python train.py --dataset="histories of elementary cellular automata, time running down" --horizontal_flip=false --widths=[40, 80, 160, 320] --adamw_lr_other_params=0.0011 --epochs=37.8 --weight_decay=0.1
Rows from block 5, named by matrix and row number. Each number is 50 + 10 x the weight over its row's rms, rounded and kept within 0 to 99. All counts start at 0. After the name is the row's rms in percent of the matrix's.
# convs0: expand pointwise conv (model.blocks.5.convs.0.weight, 320x80x1x1), inputs 0-79
convs0.141 090:29 42 50 42 46 68 41 49 33 47 41 48 58 61 42 41 35 36 62 66 51 48 48 39 50 52 43 29 50 46 58 56 48 40 52 60 44 58 46 65 53 68 52 47 29 56 43 71 48 43 57 60 55 59 48 45 43 47 34 57 55 56 46 30 29 45 47 40 43 40 55 38 51 43 42 45 59 48 69 64
convs0.142 103:48 31 45 55 44 50 64 76 49 54 36 54 55 53 48 43 65 55 48 48 50 53 67 46 40 57 57 37 39 45 21 57 54 62 59 53 39 54 76 38 42 37 66 44 53 54 51 40 46 57 51 52 52 54 54 36 48 46 69 50 39 57 42 61 25 53 60 51 73 49 51 47 48 47 49 41 46 38 48 49
convs0.143 107:42 40 48 61 57 54 63 44 46 47 45 48 49 41 66 62 52 31 35 53 40 58 47 42 56 32 29 37 41 41 53 37 48 30 45 49 41 35 24 34 36 45 60 59 35 45 53 48 46 45 57 57 39 65 51 50 62 55 55 50 60 37 51 51 44 63 51 54 31 31 56 60 52 61 46 47 45 66 50 55
convs0.144 113:58 50 46 50 67 45 45 49 57 28 53 50 55 53 34 45 35 67 46 57 44 37 53 63 62 49 59 52 51 55 65 44 36 63 48 71 52 50 61 41 45 27 43 53 43 46 63 52 68 33 63 44 31 49 55 49 39 41 51 32 67 50 58 38 54 48 66 41 59 45 49 33 47 49 42 67 52 45 55 54
convs0.145 111:57 43 38 67 58 35 45 45 36 57 50 45 43 66 43 33 36 45 60 44 53 49 50 44 50 36 53 45 38 21 52 64 46 37 42 50 46 48 66 43 48 47 54 57 44 56 52 52 42 53 49 54 54 48 47 27 35 36 56 44 40 50 56 48 59 64 51 36 40 35 60 61 44 47 44 40 37 31 45 75
convs0.146 098:47 62 56 44 50 48 61 58 54 62 46 54 51 53 25 39 49 51 42 54 47 71 51 53 47 45 51 47 46 44 61 52 50 53 41 62 52 52 47 52 56 43 58 59 35 48 53 56 47 66 57 58 63 39 50 62 64 47 70 61 52 51 32 59 51 51 47 41 24 30 75 48 70 64 60 71 42 41 45 52
convs0.147 097:63 34 37 46 32 41 39 39 56 40 49 55 55 54 51 56 38 36 55 52 60 59 45 62 48 26 49 55 56 46 18 55 33 53 54 54 75 56 48 63 48 44 57 51 61 52 40 46 36 45 45 58 41 46 37 56 58 40 57 30 52 43 43 63 59 44 44 48 40 51 65 46 44 49 58 37 37 58 46 57
convs0.148 088:51 53 44 70 42 49 62 49 66 59 30 45 69 48 38 34 45 45 52 39 58 35 32 33 56 36 56 52 54 52 73 44 45 53 49 53 46 63 57 45 53 43 56 64 60 58 34 50 66 33 41 37 55 52 56 53 38 46 41 37 40 54 62 49 53 43 35 41 53 36 54 50 56 58 53 66 59 43 48 33
convs0.149 095:44 52 49 37 60 57 43 44 52 69 47 49 58 46 49 61 57 59 48 40 51 61 31 51 48 48 61 51 59 57 47 58 60 44 50 63 45 52 68 50 43 56 40 60 37 62 41 35 51 44 55 48 63 59 54 35 41 50 47 33 46 53 39 59 27 43 37 53 36 60 51 50 22 42 34 22 63 56 59 41
convs0.150 099:59 34 49 51 42 49 57 45 51 42 24 55 55 50 68 55 41 56 49 46 52 50 47 43 44 65 54 38 51 41 60 68 37 32 61 56 46 42 40 56 56 41 65 61 58 37 42 41 46 55 63 48 52 59 49 45 38 40 49 47 64 34 46 83 56 40 51 52 45 58 65 32 31 53 46 48 47 60 39 44
convs0.151 088:39 39 42 66 55 74 49 55 49 50 35 56 58 51 48 53 75 54 50 42 42 74 37 48 56 50 71 46 56 56 66 35 57 38 56 51 44 58 43 64 46 43 60 70 54 65 57 53 47 50 47 44 33 60 44 40 42 31 51 51 51 51 65 62 42 43 53 51 42 52 70 53 40 57 59 44 52 40 58 58
convs0.152 101:74 58 42 57 40 47 45 47 59 52 41 57 51 55 39 56 51 51 62 57 51 47 63 30 41 33 53 42 41 44 49 53 40 50 63 57 52 60 70 49 80 43 49 45 39 54 39 54 33 39 49 56 50 52 72 39 44 52 53 48 64 64 58 32 47 42 35 59 44 42 55 49 37 52 66 32 51 51 45 50
convs0.153 096:38 36 55 51 68 41 54 26 57 33 61 39 43 44 43 46 40 36 48 44 59 64 68 57 48 48 56 43 56 55 57 63 34 48 57 42 44 44 29 58 66 52 36 41 56 68 43 65 42 38 56 60 58 50 44 50 42 51 73 59 50 46 49 50 45 47 40 41 57 49 39 40 42 55 55 53 73 44 40 58
convs0.154 084:37 41 53 55 60 53 32 40 28 52 40 52 38 44 52 27 53 50 48 41 65 63 48 27 56 48 60 47 52 39 67 55 42 45 72 51 47 56 53 49 57 45 57 37 46 61 51 58 50 40 28 42 59 56 40 55 46 47 45 34 70 61 47 61 52 45 39 48 34 31 52 52 48 64 41 55 52 61 45 52
convs0.155 088:48 51 43 42 48 47 50 54 51 51 53 58 51 43 40 62 42 46 40 51 59 64 38 40 61 63 38 51 46 86 56 56 33 56 54 45 66 42 42 34 55 46 56 60 47 34 42 67 62 42 55 62 40 41 58 36 45 57 60 56 44 53 56 32 40 54 58 48 40 68 59 55 55 36 68 68 46 51 41 42
convs0.156 104:56 38 45 65 55 46 47 55 46 44 54 66 48 37 54 57 70 51 57 41 59 56 55 42 62 52 57 55 46 57 67 44 55 38 55 38 48 50 47 41 38 66 54 72 52 51 43 67 63 45 58 32 52 59 66 40 35 47 51 74 74 42 42 53 50 59 57 52 48 50 63 40 54 41 51 37 44 74 46 44
convs0.157 108:54 49 35 59 62 50 66 79 54 47 56 65 46 53 59 43 65 49 64 54 55 49 34 68 60 37 56 61 37 33 49 58 43 59 60 55 44 45 53 30 53 48 34 46 46 52 45 44 45 53 56 48 44 49 42 43 55 58 60 57 72 42 50 44 75 31 48 56 64 49 44 55 36 50 56 54 52 40 46 35
convs0.158 094:53 50 50 25 42 56 43 59 50 40 52 63 58 37 58 53 47 42 44 64 60 56 39 63 49 43 44 42 46 52 45 30 43 28 72 51 44 37 38 46 50 42 45 53 67 42 24 54 44 47 61 45 43 54 47 48 55 36 52 51 47 55 63 59 53 53 57 50 51 13 52 47 42 50 34 53 57 53 55 58
convs0.159 102:39 35 41 48 47 43 59 40 50 52 41 67 49 54 44 34 61 44 44 54 45 53 66 58 42 39 64 56 55 52 56 52 57 57 53 44 58 43 27 66 62 54 50 41 65 39 41 50 56 64 59 47 63 53 44 43 31 49 26 39 36 61 79 61 49 54 45 48 47 45 65 40 53 40 43 55 58 35 52 47
convs0.160 096:40 70 41 45 33 45 31 59 62 35 50 46 51 53 52 38 43 61 62 63 44 44 46 50 48 41 45 46 41 49 45 62 50 32 32 71 63 37 58 48 75 37 57 68 40 46 28 66 58 43 53 42 40 44 52 45 52 53 54 63 47 53 59 52 56 49 47 59 66 46 53 55 53 39 66 55 45 47 40 52
convs0.161 087:60 67 67 36 43 59 53 61 34 46 59 37 39 50 45 46 29 49 48 58 32 41 59 54 60 52 47 51 51 50 33 63 38 50 43 38 69 51 39 54 51 54 43 41 54 62 42 47 40 40 55 61 32 70 42 45 50 48 55 57 48 48 43 46 53 39 32 56 51 48 43 62 71 31 64 54 47 49 31 40
convs0.162 092:58 49 61 39 30 45 63 59 69 58 39 59 44 53 42 58 40 61 47 70 53 53 59 25 57 24 30 45 57 47 41 46 30 50 43 66 49 48 46 56 46 49 62 55 64 49 52 43 49 29 38 48 66 42 41 63 45 46 57 49 45 45 49 51 40 43 53 59 42 41 47 47 41 49 53 48 45 59 42 31
convs0.163 117:31 37 63 50 49 57 39 55 50 61 55 63 63 50 61 61 54 41 49 61 44 31 64 49 56 55 51 60 39 37 50 50 57 47 45 34 54 34 56 33 44 41 50 31 40 64 52 52 59 54 45 59 53 46 51 52 42 55 79 63 61 56 35 61 50 70 38 42 40 52 60 54 60 33 43 52 46 68 52 46
convs0.164 095:43 59 57 60 72 51 40 60 61 59 43 51 60 43 56 39 51 75 43 30 52 38 38 41 41 44 56 42 58 33 33 56 43 53 56 39 66 47 55 52 55 57 56 54 67 52 48 44 55 46 37 37 47 71 58 42 45 65 50 46 52 41 63 69 52 61 65 46 65 51 56 60 51 44 64 55 62 62 47 60
convs0.165 099:68 46 65 48 54 53 61 54 56 67 41 37 50 45 67 33 54 37 58 34 59 50 57 38 51 56 41 49 34 62 37 36 56 38 58 48 63 43 60 54 26 58 48 54 48 38 52 52 52 36 62 66 46 35 55 34 55 64 49 47 49 37 36 57 56 54 71 36 49 46 59 40 41 55 44 59 50 53 56 56
convs0.166 089:41 41 56 56 37 50 50 62 46 38 58 51 52 69 46 54 45 55 44 54 61 43 49 47 29 45 47 43 73 45 45 53 57 50 57 53 45 50 46 45 44 36 53 49 61 52 60 52 53 63 59 56 55 40 51 71 51 57 42 45 53 45 64 64 55 44 57 65 48 56 47 57 51 10 80 63 59 35 48 46
convs0.167 092:33 31 50 47 56 45 43 52 48 51 59 52 49 42 44 40 47 37 60 52 68 64 48 40 51 29 35 37 66 44 59 60 33 46 36 62 63 57 50 52 56 61 53 44 52 57 50 49 61 38 61 42 37 58 51 41 48 40 64 64 50 46 51 69 53 50 61 41 75 34 40 49 48 50 41 67 53 69 49 55
convs0.168 089:20 55 57 49 51 55 51 49 66 62 56 35 47 43 51 42 36 60 57 42 46 58 57 35 41 43 69 29 68 42 32 54 40 44 52 40 58 47 48 43 56 25 45 49 50 53 61 48 43 39 48 60 42 35 42 49 26 45 40 49 42 53 49 44 25 53 42 49 44 52 58 38 49 50 46 63 51 50 55 50
convs0.169 089:31 67 60 44 52 46 56 49 55 56 48 47 54 36 50 48 50 65 54 64 61 41 58 43 71 51 63 47 45 73 63 64 50 46 44 50 51 56 67 53 61 67 71 43 50 50 44 42 58 25 50 52 34 55 55 50 48 49 60 46 44 54 44 60 55 43 34 55 49 38 49 34 36 61 44 67 48 56 70 49
convs0.170 103:34 42 48 44 59 60 55 51 53 42 41 58 49 48 36 29 59 39 44 49 37 50 24 49 55 54 46 55 47 45 49 51 41 64 55 53 45 45 63 43 32 42 62 53 66 47 41 72 47 40 60 52 37 58 48 52 25 66 38 62 40 47 50 46 45 50 53 33 40 55 58 41 68 68 49 61 55 53 62 38
convs0.171 106:43 49 50 68 39 56 55 52 41 61 34 43 41 41 53 55 56 32 64 44 62 67 59 51 44 57 45 28 53 63 62 70 63 52 53 52 34 49 66 60 52 25 54 44 65 54 42 45 48 58 48 49 42 59 46 49 60 55 38 50 53 32 47 43 55 31 39 32 44 58 50 59 53 62 53 47 36 42 58 55
convs0.172 112:51 50 67 46 63 55 56 40 63 63 56 63 66 60 46 71 47 44 48 57 49 49 49 58 55 48 59 53 66 48 64 40 46 57 50 61 38 46 48 52 41 48 61 50 50 51 43 47 63 36 47 45 50 53 36 55 50 52 36 45 59 41 35 33 29 41 63 35 54 63 34 58 46 65 58 52 53 83 63 44
convs0.173 102:45 55 48 42 61 39 31 38 48 63 35 49 43 39 37 47 37 47 40 39 50 43 45 37 61 72 65 61 55 53 58 49 42 38 55 57 58 51 33 61 46 48 43 37 45 64 50 42 61 46 56 64 75 41 41 61 28 59 39 48 55 48 45 52 38 44 50 49 59 52 56 32 48 53 43 45 43 46 37 26
convs0.174 111:39 48 43 49 48 74 31 50 54 58 52 54 44 51 57 45 42 35 46 52 48 58 32 35 41 54 34 50 48 42 44 27 44 55 46 45 47 35 60 61 63 55 41 39 39 26 56 55 58 58 44 43 44 37 56 53 49 71 39 62 39 53 27 55 66 51 44 39 43 44 56 48 41 62 57 64 58 52 61 52
convs0.175 104:54 54 48 40 60 64 36 45 59 61 66 17 49 45 57 50 47 61 50 51 61 43 41 60 61 41 61 51 57 44 45 42 49 41 52 35 68 52 69 44 43 58 49 54 68 70 60 47 56 56 42 49 38 39 57 39 48 39 76 46 53 46 41 60 51 50 64 50 41 49 47 46 56 50 32 54 55 45 70 42
convs0.176 087:56 48 61 54 64 52 50 47 65 57 43 60 58 54 62 59 69 40 37 49 52 44 36 48 54 46 38 42 59 36 51 31 52 44 51 47 39 55 58 40 51 51 38 54 36 69 39 47 51 55 61 50 67 36 25 35 69 40 48 56 47 59 40 34 59 54 32 52 55 43 29 38 40 49 52 51 57 36 42 45
convs0.177 107:50 60 57 37 62 39 46 55 66 77 58 66 52 52 44 40 44 54 60 39 35 58 46 47 45 36 47 48 54 51 45 51 48 59 53 38 68 72 30 52 54 50 45 61 50 46 63 43 60 29 43 48 43 47 52 52 34 52 26 53 44 57 47 37 33 57 47 43 39 38 42 38 37 66 53 46 46 54 56 54
convs0.178 103:43 50 52 28 43 55 56 43 47 47 47 62 67 49 62 50 60 45 58 45 39 69 17 56 37 49 68 27 53 41 44 62 33 41 50 54 54 58 60 47 53 52 48 66 48 41 57 36 47 46 40 76 37 44 38 59 46 57 48 55 57 41 61 45 60 54 42 55 42 43 52 48 46 45 40 42 59 39 51 58
convs0.179 103:48 46 78 32 53 33 56 58 42 46 57 51 42 45 60 68 60 60 60 47 47 55 30 54 56 55 54 42 50 41 57 46 66 59 50 49 34 30 30 37 24 43 58 60 55 49 46 56 66 45 75 66 57 53 52 44 52 51 49 53 49 49 49 43 54 56 60 48 45 52 39 61 50 58 48 48 57 52 31 50
convs0.180 095:53 47 45 31 51 46 43 45 49 50 46 53 57 55 40 50 28 56 76 71 43 51 58 49 41 61 46 51 56 35 25 45 40 42 60 51 42 48 44 74 50 46 66 57 60 49 41 38 60 42 52 58 42 51 52 47 33 53 35 37 66 49 66 54 49 42 43 65 61 47 36 49 61 47 54 39 65 63 48 52
convs0.181 102:51 46 60 61 57 58 45 51 41 29 44 61 35 67 48 65 45 52 52 56 50 56 53 36 28 26 76 53 43 50 68 63 49 64 61 58 52 50 47 55 38 43 46 44 37 40 53 62 40 50 40 70 34 53 39 44 35 63 53 52 53 63 50 68 54 40 58 44 48 44 57 43 58 50 46 40 58 51 49 55
convs0.182 112:72 46 51 43 59 53 46 49 51 46 45 67 57 35 58 45 66 42 46 60 65 41 53 54 52 40 69 58 75 52 64 50 54 44 55 65 62 40 51 47 52 52 61 64 42 59 37 48 48 59 51 48 59 40 53 46 42 43 45 40 53 57 65 69 34 55 54 63 58 57 67 43 37 39 54 60 62 34 34 64
convs0.183 109:49 51 36 58 34 33 64 48 33 38 55 25 57 53 55 53 51 41 73 52 44 52 49 45 60 67 52 28 39 57 39 53 55 52 70 37 74 53 49 50 57 51 67 61 39 41 50 38 41 39 52 41 55 59 43 55 42 50 51 51 52 50 61 40 38 51 52 59 56 59 43 55 66 65 63 44 56 50 55 54
convs0.184 085:51 62 52 44 65 47 64 59 46 43 69 52 63 68 48 65 43 63 52 44 28 42 48 49 44 50 33 60 39 55 44 44 54 46 50 51 77 51 67 54 60 53 58 63 64 69 55 42 39 43 57 61 44 53 38 60 53 52 37 56 49 44 40 60 55 59 46 44 32 69 34 57 43 51 40 44 62 57 49 51
convs0.185 093:60 42 64 64 39 59 60 60 51 60 53 46 41 36 44 54 41 42 70 49 81 53 52 54 47 34 54 40 66 46 51 40 77 55 47 35 43 43 39 60 51 44 57 64 51 37 41 51 58 44 64 55 33 48 49 59 27 47 51 56 53 52 64 49 39 57 61 53 40 45 45 34 46 47 48 47 51 44 39 43
convs0.186 103:60 61 45 55 52 61 51 42 44 46 50 38 54 41 55 56 65 68 48 49 53 54 48 30 47 41 43 49 53 36 45 54 23 34 62 52 55 45 31 41 56 40 56 56 35 50 56 35 55 49 41 53 57 52 44 50 50 41 60 34 69 48 61 52 73 43 59 39 39 50 47 44 55 24 33 58 66 39 47 55
convs0.187 099:57 57 56 63 49 67 48 55 45 28 44 54 61 56 45 59 46 49 66 47 30 49 44 49 33 45 51 34 48 53 74 68 41 60 54 62 49 57 50 68 46 45 39 44 29 44 51 45 40 45 48 56 45 47 50 49 35 34 48 31 61 61 54 52 53 38 36 49 34 61 51 39 59 42 54 36 53 49 56 68
convs0.188 102:48 57 41 31 37 32 47 45 50 56 54 54 45 48 45 56 44 45 57 54 44 33 60 52 67 49 51 79 29 67 47 52 56 27 38 49 34 54 45 39 45 58 27 42 65 44 32 47 51 58 44 41 50 52 53 67 57 43 47 51 46 57 59 42 58 43 60 58 31 44 58 57 41 51 60 49 56 59 44 55
convs0.189 099:51 62 69 76 41 39 56 49 54 52 34 48 42 28 48 52 59 48 32 53 38 39 87 56 60 46 59 49 59 37 47 48 47 57 51 39 56 45 44 46 56 44 35 40 47 53 51 60 58 46 58 33 37 42 44 50 57 46 50 34 53 65 55 54 58 39 47 48 46 30 57 46 55 61 59 48 56 49 52 64
convs0.190 088:44 65 72 55 42 48 35 57 56 38 58 55 57 52 51 53 53 63 39 59 49 58 42 53 28 40 30 48 55 57 65 53 72 50 67 55 48 51 44 64 64 41 50 55 43 35 63 35 47 65 61 48 37 65 49 52 50 45 41 43 57 47 59 54 26 42 39 55 35 59 43 49 71 53 54 51 52 46 55 52
convs0.191 092:48 41 53 45 50 49 56 55 43 58 52 47 50 59 42 47 37 58 63 47 30 59 42 40 51 50 53 48 40 43 58 64 52 37 55 58 47 62 48 48 54 45 62 35 70 55 66 75 34 35 60 65 68 72 51 69 37 62 48 66 55 61 54 33 62 47 45 49 28 52 46 54 47 59 42 42 52 48 54 55
convs0.192 094:39 43 35 71 51 46 57 68 49 58 56 35 54 53 50 42 58 60 58 67 53 49 51 42 50 37 61 70 64 48 35 51 51 48 45 58 65 58 56 56 55 43 61 51 52 59 53 72 52 67 40 44 40 39 57 55 53 56 45 43 39 57 36 47 49 43 46 69 57 54 74 53 53 74 40 51 30 52 48 57
convs0.193 099:63 52 33 59 57 59 54 64 61 49 52 51 73 62 66 38 46 44 47 39 67 56 45 68 24 50 48 44 50 49 71 45 52 47 54 59 40 40 45 56 54 45 41 60 51 35 43 61 45 59 41 54 47 61 55 47 28 39 46 32 58 53 59 40 52 51 55 49 34 48 54 28 44 52 60 38 55 42 41 59
convs0.194 097:49 41 71 45 49 64 48 41 50 49 32 44 54 45 48 59 45 68 56 34 65 54 48 55 42 57 31 33 54 37 45 41 50 56 47 51 35 58 60 37 36 63 51 52 35 29 62 59 48 34 35 73 45 62 47 53 62 49 49 54 64 46 38 52 58 56 40 57 46 52 37 44 53 47 57 62 45 66 49 65
convs0.195 090:47 64 68 58 52 49 52 58 47 50 48 51 36 54 68 30 52 57 63 38 47 61 38 45 46 33 57 47 46 55 48 45 55 49 58 59 53 58 36 60 57 72 45 45 41 57 38 50 62 39 49 42 45 54 33 43 59 70 42 51 46 47 37 56 52 29 37 60 49 50 53 57 55 51 42 67 20 48 62 63
convs0.196 109:46 60 48 60 48 53 68 63 34 42 38 61 65 47 51 40 58 59 55 51 46 52 40 39 55 55 59 30 53 50 53 34 49 47 40 43 23 40 66 49 52 48 46 65 47 49 45 44 48 47 72 63 42 31 47 43 57 40 55 55 51 57 45 53 40 57 50 32 60 65 39 55 34 36 37 67 44 54 40 39
convs0.197 103:56 47 42 65 51 50 34 57 48 27 59 43 58 60 49 38 54 44 48 35 40 37 51 72 56 60 44 40 66 38 51 42 34 56 48 42 58 51 37 51 37 61 86 47 65 45 52 61 47 43 38 52 34 40 49 47 55 43 48 54 45 52 43 51 48 50 63 64 68 50 55 43 43 49 53 46 33 53 57 63
convs0.198 113:41 47 54 52 52 66 54 42 51 46 37 62 44 65 41 37 43 46 43 31 50 51 56 72 58 49 44 52 58 45 38 39 34 41 56 50 59 33 57 52 44 53 50 51 46 55 66 55 45 67 53 47 62 46 33 74 42 30 47 51 56 55 32 44 51 38 53 46 54 50 54 50 74 34 48 52 31 48 70 45
convs0.199 102:53 50 54 61 76 57 50 61 43 49 58 53 70 54 51 49 53 44 42 47 30 44 53 60 40 41 50 60 48 48 59 59 59 42 58 55 61 42 39 44 34 56 44 65 34 63 62 56 63 63 36 48 48 64 49 53 50 55 43 51 60 50 62 46 66 53 50 51 51 78 43 43 28 47 40 38 53 71 64 44
convs0.200 101:59 38 58 64 44 52 40 57 49 45 42 53 59 61 28 58 60 25 54 45 44 57 40 66 54 51 47 43 47 56 66 49 36 53 47 49 30 37 57 50 49 44 52 38 57 47 42 34 27 56 53 53 36 52 55 50 34 62 49 45 43 44 51 25 48 35 49 36 31 64 34 55 52 36 51 46 49 45 48 56
convs0.201 108:52 33 58 59 57 52 43 64 39 56 40 42 58 58 47 53 47 37 30 61 51 48 70 60 67 59 58 55 42 36 57 53 57 48 68 48 51 50 41 31 49 51 40 47 56 41 60 45 51 50 48 37 41 55 60 29 37 52 47 50 28 45 44 67 65 55 72 59 46 31 51 56 43 43 40 49 52 57 40 35
convs0.202 104:51 59 49 56 39 49 41 65 53 45 64 54 47 53 48 38 53 44 58 47 56 54 57 48 72 50 55 65 40 36 50 53 56 66 47 63 55 38 38 59 54 62 59 33 56 46 49 57 47 76 54 45 47 36 58 61 60 51 63 73 56 68 44 46 44 40 46 45 25 54 59 36 49 38 54 70 44 38 58 58
convs0.203 105:47 46 42 40 45 29 41 51 61 57 34 53 39 39 52 41 49 50 66 64 69 57 43 73 28 49 48 57 42 64 53 50 49 46 61 60 45 59 69 46 64 59 55 49 36 30 55 42 61 47 53 62 48 29 41 44 61 39 36 55 59 52 67 53 47 46 57 43 50 36 49 46 53 59 58 60 53 44 54 38
convs0.204 090:53 44 61 57 62 64 46 59 46 45 61 47 51 38 34 41 49 56 44 43 29 42 47 59 48 60 36 48 49 46 70 37 53 48 35 50 38 71 33 34 52 51 51 58 50 49 46 54 54 52 57 54 46 49 54 47 61 27 74 62 48 53 36 41 32 53 58 66 54 65 59 62 45 62 38 43 41 54 48 67
convs0.205 103:38 41 38 40 55 56 39 64 55 38 54 46 71 48 40 44 38 57 52 51 41 52 65 47 64 44 49 45 29 57 57 39 37 66 39 73 54 52 43 57 57 62 48 51 37 49 52 48 37 51 34 50 28 60 70 57 61 52 44 48 33 58 45 39 57 35 53 30 44 50 47 51 50 41 56 59 60 42 56 40
convs0.206 101:52 47 42 65 58 45 53 53 59 56 47 58 61 53 50 59 52 40 53 61 52 41 52 59 48 41 41 45 51 35 34 34 68 50 35 47 60 28 44 47 45 41 61 44 40 57 76 58 40 47 52 64 42 38 21 43 53 71 51 55 54 39 42 46 48 62 42 47 58 63 37 59 44 65 59 59 44 46 48 35
convs0.207 100:47 50 40 43 31 83 29 59 48 37 52 57 53 46 40 42 63 47 34 73 45 52 51 52 55 51 20 54 52 49 52 39 48 40 51 53 46 45 62 57 53 62 42 54 56 56 38 55 52 57 58 58 63 55 58 52 54 38 27 51 58 39 52 59 39 49 46 49 45 47 51 58 33 45 43 33 59 56 43 44
convs0.208 084:47 53 55 50 45 40 46 51 41 63 51 51 57 33 41 47 55 65 39 52 44 56 39 27 42 41 43 52 70 43 47 63 50 48 40 42 48 33 41 56 61 45 25 60 21 44 42 65 52 47 39 56 58 38 50 55 45 65 45 48 42 45 59 73 65 45 41 52 47 49 60 59 68 54 51 51 64 56 52 38
convs0.209 104:50 48 56 39 52 41 26 29 59 56 36 47 33 55 56 49 56 43 55 54 46 38 51 53 40 66 65 43 42 59 44 27 51 51 54 50 65 43 49 56 45 42 47 59 68 65 45 54 76 56 61 59 59 39 43 45 55 55 61 45 39 43 59 59 45 49 61 44 54 43 35 77 52 46 50 59 52 51 59 62
convs0.210 091:55 34 46 72 50 64 32 52 41 51 43 48 72 54 50 76 55 47 35 39 46 48 39 44 51 62 57 34 50 62 60 47 54 36 46 32 43 62 55 58 28 49 53 56 60 64 61 59 56 53 49 46 41 67 49 51 49 47 37 51 61 35 59 49 55 33 48 51 62 57 59 39 54 50 43 43 50 42 64 61
convs0.211 109:55 53 49 65 44 42 57 35 45 54 49 60 37 38 52 61 50 59 39 62 57 36 51 37 64 52 59 60 48 64 48 65 51 63 49 67 58 67 59 63 40 61 45 55 46 50 30 41 54 59 58 55 41 31 41 48 53 33 59 51 47 27 42 38 58 71 74 53 51 57 55 56 48 41 50 58 57 50 59 60
convs0.212 091:61 37 63 62 42 56 54 43 53 39 45 56 56 30 29 28 48 35 51 46 44 55 48 66 33 38 36 55 34 56 49 55 46 29 50 59 42 29 45 53 55 56 67 50 48 54 54 43 56 75 44 41 49 41 47 51 63 55 68 41 59 44 50 54 39 44 40 60 45 47 53 47 63 52 56 35 53 42 51 37
convs0.213 111:46 62 46 53 48 35 53 53 34 38 66 36 49 35 46 65 41 27 48 31 61 40 53 50 36 53 65 38 56 50 40 45 54 54 52 59 41 55 45 30 65 60 51 49 36 42 45 52 62 37 56 52 63 58 52 40 51 39 51 47 59 65 61 46 61 66 68 62 49 65 59 61 40 67 56 49 42 47 49 48
convs0.214 103:55 66 58 47 47 50 54 33 32 48 28 34 51 51 59 48 54 50 38 54 61 59 72 68 59 27 48 51 41 45 54 62 56 59 54 67 53 42 57 55 39 57 47 41 45 31 51 53 35 65 58 55 55 77 59 56 51 42 54 49 48 59 32 46 49 54 41 49 54 59 54 51 39 42 30 62 50 42 46 52
convs0.215 111:53 53 51 47 47 60 48 56 70 61 36 49 53 45 44 35 27 27 54 67 54 63 34 56 50 52 44 48 29 36 58 58 56 47 46 55 37 61 66 45 37 58 35 35 54 60 63 60 44 57 43 62 53 64 49 43 45 56 35 50 40 34 40 54 59 41 50 48 47 52 53 38 38 57 50 65 48 45 46 32
convs0.216 099:44 40 54 59 40 52 40 66 55 52 45 53 57 37 54 63 52 58 35 50 74 34 54 53 34 44 49 61 38 44 31 44 56 40 38 50 59 53 61 45 46 63 46 56 45 57 41 47 36 46 32 56 42 39 46 30 52 47 44 54 60 32 49 48 46 42 68 53 54 55 27 44 24 61 45 36 59 47 47 51
convs0.217 104:49 52 47 57 51 44 71 44 56 66 53 42 41 50 55 39 50 54 53 60 37 38 58 53 52 54 32 58 59 46 70 50 65 62 65 42 50 61 51 64 62 43 49 61 71 51 44 61 55 51 72 59 46 45 66 53 44 51 46 56 44 17 45 58 50 50 51 51 39 42 58 38 51 48 59 39 57 31 61 66
convs0.218 106:56 71 61 45 49 38 60 48 59 39 59 47 50 40 47 48 41 50 40 25 47 40 44 42 44 29 57 39 65 52 52 54 53 48 36 44 52 53 32 46 65 59 48 30 41 40 59 40 55 48 53 76 51 40 58 67 59 53 42 45 42 40 55 27 43 40 47 51 63 52 35 41 46 57 51 37 41 51 56 41
convs0.219 106:61 57 58 67 60 60 60 56 57 57 59 59 67 55 47 56 51 43 42 33 43 48 39 41 50 60 39 40 58 35 64 41 48 41 45 62 21 41 48 53 42 59 46 45 43 65 53 50 44 53 47 55 54 74 23 48 40 44 56 55 64 50 53 52 60 46 58 47 48 39 56 46 31 38 49 26 54 58 55 48
convs0.220 101:38 54 41 49 60 60 54 59 40 60 49 53 50 51 52 45 33 46 41 58 63 59 61 54 62 50 39 29 43 49 56 43 49 42 23 36 63 41 71 51 38 46 38 48 49 53 45 34 61 44 56 47 50 44 47 37 47 36 27 51 54 57 52 37 52 46 65 53 34 53 48 37 45 46 29 57 65 50 68 44
convs0.221 107:33 57 24 48 34 67 43 59 55 57 35 38 41 46 53 36 32 43 44 53 75 52 43 48 47 62 54 52 58 43 57 61 47 41 67 28 50 30 50 53 49 61 35 49 43 56 68 51 51 56 40 46 42 53 38 55 48 53 50 43 55 49 42 55 51 58 38 48 51 60 53 35 68 61 56 65 62 46 56 47
convs0.222 093:55 62 57 51 57 58 47 43 59 64 51 38 59 51 49 58 54 47 52 68 44 24 47 40 62 44 37 45 51 45 48 46 62 44 58 61 53 26 75 55 69 48 51 36 38 72 73 36 51 48 52 48 44 63 51 39 55 40 55 64 57 58 47 55 38 59 54 44 65 55 56 51 65 47 60 47 53 50 56 42
convs0.223 098:46 58 36 37 46 50 42 68 51 37 54 49 59 38 41 57 50 43 63 42 67 52 46 46 37 57 62 59 26 51 52 38 61 44 53 43 52 63 55 31 38 41 49 42 36 32 43 31 49 38 51 41 47 56 36 41 41 54 56 43 48 58 47 46 55 30 48 60 33 52 32 55 49 39 27 52 40 51 48 41
convs0.224 090:59 43 47 58 37 59 36 57 60 56 52 61 27 60 63 66 53 54 36 44 41 60 52 55 53 42 56 55 48 66 54 52 46 44 39 48 53 62 52 60 42 53 54 35 53 54 39 44 50 41 56 68 67 54 53 48 44 34 54 34 43 47 78 47 50 42 66 44 54 66 31 75 40 65 51 52 37 47 56 49
convs0.225 101:37 64 51 52 54 48 58 49 54 56 58 61 64 46 59 62 48 54 66 37 58 50 52 46 41 49 38 53 68 46 43 49 41 57 52 80 33 49 37 56 50 64 35 52 48 44 39 21 43 52 64 47 46 69 56 51 52 61 50 74 67 59 51 50 50 51 40 44 59 47 49 58 40 55 63 68 46 49 50 38